Weights of a small multi-label audio tagger: 13M parameters, trained on melodies that start on their tonic, played by one synthesised instrument.
Rows from block 12, named by matrix and row number. Rows with one number belong to one channel. Each number is 128 + 24 x the weight over its row's rms, rounded and kept within 0 to 255. All counts start at 0. After the name is the row's rms in percent of the matrix's.
# filt: filter width-3 conv, dilation 4 (model.blocks.12.filt.weight, 320x320x3), inputs 207-229, a 3 kernel for each
# gate: gate width-3 conv, dilation 4 (model.blocks.12.gate.weight, 320x320x3), inputs 207-229, a 3 kernel for each
filt.254 107 [123 127 127 128 128 128 128 137  44 132 136 128 143 129 146 125 138 124 104  92 129 123  81 167 125 140 128 132 146  71 121 146  46  95 137 121 123 143 122 103 130 127 128 138 120 119 203  62 131 129   5 125 129 127 116 126 129  27 189 111 117 130 129 117 132 108 127 136 121]
filt.255 115 [146 124 108 128 128 128 136 127 112 143 131 128 222 155  99 128 129 117 128 132 139 129 105 117 127 128 133 220 101 118 237  82  97 183 117 123 190 118 108 134 118 128 181 126 119 231 109 119 157 123 115 149 124 129 129 145 125 168 126 120 145 125 128 138 127 125 223 119 121]
filt.256 131 [125  39 128 128 124 128  98  96  92 119  82 121 110  34 130 116 117 120  78  89 129 121  19 128 103  61 122 127  92 118 128 127 114 128  73 130 136  86 171 100  81 100 127  83 130 121  99 116 102  89 116  84  58 104  99 102 124 107  46 126 127 109 129  23   0 114 125  69 127]
filt.257 099 [132 129 124 128 128 128 120 130  25 133 107  58 132 127 120 128 140 123 108  99 128 127 125 102 129 108 173 101 151  72 107 136 125 113 141 142 125 128 126 128 143 126 125 128 129 121 140 132  89 131  86 164 129 124 100 113 112  78 128 129 129 132 127 112 128 124 120 128 122]
filt.258 101 [131 137 130 128 128 128 127 125 124 137 134 134 128 123 180 134 127 171 161 100  96 118 127 174 154 132 127 123 125 138 124 133 188  91 128 161  75 128 153 127 133 133  72 123 130 114 129 174 123 123 171 148 138 122 128 141 129  62 127 139 141 129 148 152 128 139  69 126 164]
filt.259 080 [128 130 120 128 128 128 129 107  90 127 139 127 120 127 113 128 116 126 137 153 131 125 215 123 128  90 130 125  90 130 126 125 107  94 126 135 106 103 101 127 143 118 107 110 116 110 119 180 128 118  99 108 129 118 131 145 146 128 128 145 129 131 130 123 101 127 123 128 136]
filt.260 101 [139 130 111 137 128 128 161 134 118 126 132 121  58 127 205  47 122 140 134 154 213 140 126 144 130 128 131 105 131 105  53 121 115 149 128 129 129 123 127  67 121 116 129 124 121 120 118 130 120 134 128 112 125  95  73 125 201 126 123 124 128 132 126  42 121 163 115 127 132]
filt.261 086 [128 130 128 128 128 141 135 131 109 127 131 129 129 120 128 123 127 127  86 133 128 119 136 157 116 136 125 101 122 126 125 127 122 109 126 116 127 134 124 154 137 130 121 135 125 129 113 131  12 126 116 146 184 144 145 150 131 124 123 125  19  89 120 120 125 103 123 130 128]
filt.262 104 [144 124 130 128 128 128 137 124 131 121 113 119 134 115 128 123  84 126 128 128 148 129 130 133 128 121 161 126 106 126 170 115 150 133 123 145 131  83 131 134 121 126 125  84 129 128 123 125 147  98 145  83  92 101 131 134 161 135 124 162 129 124 129 129  23 130 130  88 125]
filt.263 103 [129 129 129 128 128 128 130 135 129 121 100 124 128 143 135 125 128 115 132  77 147 151 128 129 127 122 126 127 127 102 127 126  89 117 123  85 127 128 111 143 129 128 124  79 103 116 142  98 121 139 132 147 118 119 142 142 130 133 118  87 100 131 127 128 164 116 128 128 113]
filt.264 112 [128 124 128 128 128 128 128 101 179 125  90 127 128 116 123 116 137 128  76 139 138 126 112 110 133 136 134 128   5 127 131 127 127 108 150 127 125 128 128 158 131 129 128 128 125 115 131 130 135 128 124 141 105 129 146 133 128 139 134 136 143 127 130 144 106 127 125 128 128]
filt.265 082 [108 123 131 128 128 128  88 125 140 101 125 122 128 141 125 131 132 130 130 131 137 118 128 104 136 128 128  66 147  91 128 115 128 135 120 115 123 125 120 131 128 153 126 125 120 126 126  93 102 125 131 131  90 126 128 140 151 128 139 107 127 118 131 105 128 120 127 127 128]
filt.266 116 [ 98 127 117 128 128 128 122 130 114 127 118 127 109 137 167 132 128 128 130 124 114 128  98 130 128 112 106 126 100 127 124 125 112 126 119 128 129 127 129 114 115 132 127 128 129 128 125 116 128 128 119 127  83 141 128 128 138 105 120  70 122 129 128 114  76 129 131 124 130]
filt.267 105 [126 175 128 128 128 128  73 132 101 167 166 146 114 164  64 127 149 131 144 147 117 133 128 122 129 140 125 141 129 127 114 129 115 127 149 128 126 148 127 127 147 129 127 164 103 128 136 129  75 147  76 139 115 127 131 156 118 149 177 127 126 191 123 131 137 135 128 151 128]
filt.268 104 [139 134 135 128 128 128 123 129 112 135 141 129 128 112 114 149 138 139  78 127 112 126 128 131 154 140 130 130 116 139 128 132 152 149 128 127 147 135 130 144 145 148 149 133 130 152 129 124 131 104 128 135 138 127 116 129 125 124 126 122 147 100 135 128 114 128 128 131 123]
filt.269 098 [127 132 126 128 128 128  40 132 123 118 122 133 127 130 119 119 125 118 122 143 128 154 128 144 115 144 109   0 113 141  90 128 108 131 137  93 123 127 101 119 171 118 108 129 100 115 116 125  53 137 118 125 124 194 176 146 121 109 130 128  86 125 100 128 123 127 120 127 120]
filt.270 104 [128 128 131 128 128 128 150 132 149 100 127 129 150 124 128 134 174  70 119 137 128 138 117 127 122 142 173 134 128 125 156 132 114 143 130 129 147 128 125 132 129 129 119 124 125 167 155 120 149 130  81 108 107 143 129 122 129 134 131 128 127 129 131 159 127  68 129 121 128]
filt.271 108 [128 138 139 128 128 128 129 131 149 125 128 129  86 134 138 119 225 127 132 126 131 105 128 126 131 130 128 128 110 128 107 114 130 125 129 130 117 157 161 132 135 127 125 136 133 109 116 126 127 124 132 128 128 135  95 139 129 130 128 131 128 132 110 129 153 143 106 128 138]
filt.272 093 [129 121 130 128 128 128 141 135 131  64  50 131 127  22 135 115 103 128 128 126 124 114 120 119 129 113 126  94 122 129 123 128 144 103 127 139 102 118 179 117 127 130 110  44 185 104 110 144 152 135 156 117 122 127 124 128 113 119 104 160 129  58 135 125 122 128 105 119 128]
filt.273 097 [128 128 127 128 128 128 137 142 131 128 127 126 128 119 130 128 126 127 130 111 133  50 128 131 154 111 130 108 170 122 111 159 124 115 122 119 102 129 127 129 145 128 127 129 127 127 188 119 136 138 123  82 199 132 136 127 184 126 128 125 139 129 125 126 128 122 109 131 128]
filt.274 108 [124 129 126 128 128 128 129 118 126 111  97 125 101 129 125 118 149 131 125  73 133 122 132 133 107 125 128 129 130 123 132 128 124 129 132 146 128 152 136 129  98 128 128 111 127 127 144 127 134 141 131 128 121 123 127 128 136 128 150 156 121 114 131 126 172 137 128 131 129]
filt.275 095 [132 128 130 128 128 128 136 127 127 137 143 160  76 120 133 172 124 144 128 157 131  94 146 131 149 132 134 138 128 125 171 128 124 147 166 149 141 143 133 195 140 130 140 177 148 179 129 133 128 123 154 170 163 174 123 138 139 126 128 118 137 130 146 128 128 142 144 149 130]
filt.276 097 [133 122 100 128 128 128 116 121  63 123 128 117  85 167 121 106 126 128 128 137 106 128 122 138 128 126  81  22 128 130  90 122 103 119 109 102 128 155 122 128 116 129 121 156  99 114 119 124  43 110  19 124 131 142 129 119 118  49 139  53 102 129  73   0 133 110 128 149 128]
gate.254 100 [128 128 136 128 128 128 136 134 196 151 136 130 128 127 146 125 127 139 125 117 103 127 133 128 128 128 135 130  15 130 116 106 130 127 124 132 126 127 135 120 130 130 124 127 139 130 129 130 105  60 128 143 132 141 130 130 128 131 128 137 106 107 132 114  83 148 132 128 131]
gate.255 111 [122 127 114 128 128 128 125 112  65 129 129 131 128 131 139 103 133 129 138 120 120 120 114 125 127 130 125 128 122 138 128 124 130 126 130 252 100 131 247 128 130 124 111 131 223 119 129 150 111 124 131 137 124 106 138 129 139 128 108 129 121 128 152 134 128 138 117 127 167]
gate.256 106 [131  73  99 128 125 128 112   8 113 128 127 128 126 128 131 137 134 139 139 132  57 141 129 128 134 122  88 123  77 118 120 128 131 113 100 124 117 119 127 152 138 128 125 106 132 124 126 123 110  98 124 136 153 130 117 143 127 123 126 128 129  80  93 128 176 120 124 127 127]
gate.257 099 [130 123 123 128 128 128 131 110 137 212 169 176 179 128 129 127 127 123 146 137  87 193 128 113 150 143 128 129  41 125  93 127 115 243 157 127 151 131 127 128 116 107 178 154 133 131 130 127 111  77 120 139 131 135 118 127 138 119 127 126 130 148 119 126  76 128 127 126 128]
gate.258 091 [128 128 105 128 128 128 127 130 118 127 136 153 130 127 129 126 127 131  34  79 129 123 127 127 130 142 128 145 122 131 159 129 129 166 133 127 169 133 118 110 131 127 129 129 123 216 139 128 128 128 131 132 139 139 129 122 131 146 128 127 129 127 126 155 131 153 143 129 114]
gate.259 086 [126 128 128 128 128 128 106 128 127 127 196 139  88 124 128 131 130  88 131 133 132 119 128 135 130 128 128  93 117 127  80 117  61 126 184 129 128 128 131 150 129  94 121 129 128 138 167 127 119 121  67 138 129 129 129 136 143  95 128  84 128 129 113 127 134 130 127 130 133]
gate.260 108 [137 131 129 128 128 128 132 159 118 140 139 146  69 134 147  47 119 165  74 127 118 124 119 122 124 130 118 134 125 138 108 125 185 133 124 130 121 124 127  99 127 129 121 128 126 129 117 225 134 128 166 148 137 129  33 109 128  92 122 129 153 129 129  81 121 195  61 103 127]
gate.261 088 [128 127 129 128 128 128 139 171 129 162 140 151 131 111 114 131 127 147 112 127 110 106  47  87 128 127 128 134 105 145 131 131 119 164 128 155 128 127 128  96 124 118 130 132 129 186 214 167 128 131 137 119 127 128 104 117  52 128 129 128 128 130 128 128 127 124 122 122 106]
gate.262 115 [122 128 125 128 128 128  55  87 116  98 127 128 123 127 130 135 102 151 107  97  73 116 127 126 129  93 131  89 119  47  86  29  81 128 126 128 145 130 151  72   4  80 142 127 146 124 112 109  91 122  76 109 125 125  76  31 125  65  53   0 127 131 106  97 128 103 128 114 130]
gate.263 103 [125 139 128 128 128 128 128 122 138 149 151 147 136 140 143 101 125 128 128 127 132 131 128 118 130 168 135 123 194 109  93 119  98 128 190 153 127 177 138 121 118 109 126 227 167 125 130 121  88 129 131 134 127 134 129 111 128  79 114 112 124 156 129 130 136 128 127 125 102]
gate.264 112 [128 129 135 128 128 128 132 119 133 133 140 153 243 116 128  88 121 127 107 141 120 129 109 128 111 131 128 135 121 131 128 124 114 132 113 129 132 113 133 127  80 118 133  88 126 129 177 145 124 112 119 132 129 129 126 107  97 128  99 108 125 128 126 209  38 121 127 101 128]
gate.265 088 [129 128 129 128 128 128 134 126 135 175 125 132 124 145 131 129 127 129 130 140 140 128 129 104 129 132 126 120 155  69 101 135  88 255 149 133 140 135 134 131 115 116 193 142 149 135 255 128 116 127 100 126 131 128 114  61 130 134 108 102 149 134 129 115 127  97 131 128 127]
gate.266 109 [147 139 172 128 128 128 152 143 133 149 132 176 116 207 129 140 176 155 136 154 131 131 137 142 128 128 150 133 140 146 129 102 135 172 125 153 129 128 151 128 127 137 131 128 143 169 143 173 134 132 130 166 163 128 140 148 131 150 129 141 131 129 147 139 238 128 144 134 166]
gate.267 102 [134 120 128 128 128 128 124 121 177 173 163 128 128 129 137 138 153 133 137 140 126 114 126 130 125 127 128 140 121 128 126  94 128 118 134 129 131 143 131 126  72 149 130 159 128 138 129 136 133 128 128 125 121 135 127 130 133 128 137 139 130 133  74 132 126 127 128 129 145]
gate.268 097 [127 136 126 128 128 128 155 124 129 144 178 163 141 129 133 140 134 146 130  97 121 141 127 108 127 128 140 135 141 122 130 136 105 148 146 135 138 133 127 125  95  63 144 153 132 140 134 134 128 128  57 131 129 128 112 123  97 124 131 119 125 134 126 123 125  75 128 126 128]
gate.269 104 [126 127 128 128 128 128 131 126 135 203 100 132 196  91 127 127 124 128 128 129 128 143 129 121 121 128 124 127  59 131 124 125 122 175 124 119 151 124 124  77 125 130 181 116 127 125 128 128 126  96 132 129 120 127 145 129 128 134 110 124 130  96 132 130 100 127 126 116 127]
gate.270 100 [129 128 125 128 128 128 129 127 121 129 128 140 126 130 128 157 154 109 116 130 130  69 131 122 129 116 128 133 108 130 145 133 123 128 128 128 110 121 123 124 128 126 103 123 128 132 154 128 134 128 116  86 131 171 130 133 124  67  64  92 109  93 122 144 158 109  87 125 114]
gate.271 108 [128 128 129 128 128 128 129 123 129 129 172 129 128 200 129  53 136  85 130 128 128 122 129 109 128 160 123 127 181 129 153 133 129 129 159 128 129 137 128 132 126 127 125 160 135 127 177 132 128 135 130 128 130 146 132 110 128 145 131 145 128 141 128 127 141 150 124 141 128]
gate.272 088 [127 126 129 128 128 128 128 116  98 135 229 144 199 125 128 124 129 127 147 127 135 131 164 153 131 129 145 127 120 125  94   0 128 166 145 159 128 128 137  86 119 128 177 128 142 128 127 145 126   6  63 126 152 124 129 132 140 127 121 126 168 124 129 126 130 130 122 131 130]
gate.273 097 [128 127 126 128 128 128 151 108  90 130 177 145 139 129 127 143 134  65 127 128  91 116 136 126 132 136 132 121 196 128 113 120 105 110 120 124 128 128 129 128 131 128 130 131 131 122 165 125 115 113 126 115 190 136 122   0 101 116 128 130 128 129 130 122 128 128 133 128 125]
gate.274 132 [108 114 128 128 128 128 129 129 129 129 130 131 127 133 127 115 114 128 129 129 116 131 120 129 122 129 118 129 169 131 132 133 128 130 127 128 128 125 110 128 132 128 128 131 128 124 125 125 123 133 124 134 129 132 132 128 130 115 127 126 101 137 123 128 132 130 119 107  79]
gate.275 098 [127 128 121 128 128 128 162 128 128  65 128 122 132 155 120 126 120  74 135 119 100  79  38 120  95 129 110 111  75 136 142 131  66 123 128 122 127 129 104 134 126  65  87 130  94 130 148 128 135 136 134 128 128 126  36 100  77 134  87 114 124 166 129 101 130 114 129 120 101]
gate.276 096 [133 123 131 128 128 128 129 142 122  73 152 117 123 160 159 110 120 126 146 116 161 127 128 166 131 125 128 109 233 110 120 157 130 127 153 130  96 120 126 190 129 132  78 119 127 124 189 126 137 224 139 146 139 143 130  82 133 109 127 128 135 120 140 126 130 134 120 128 129]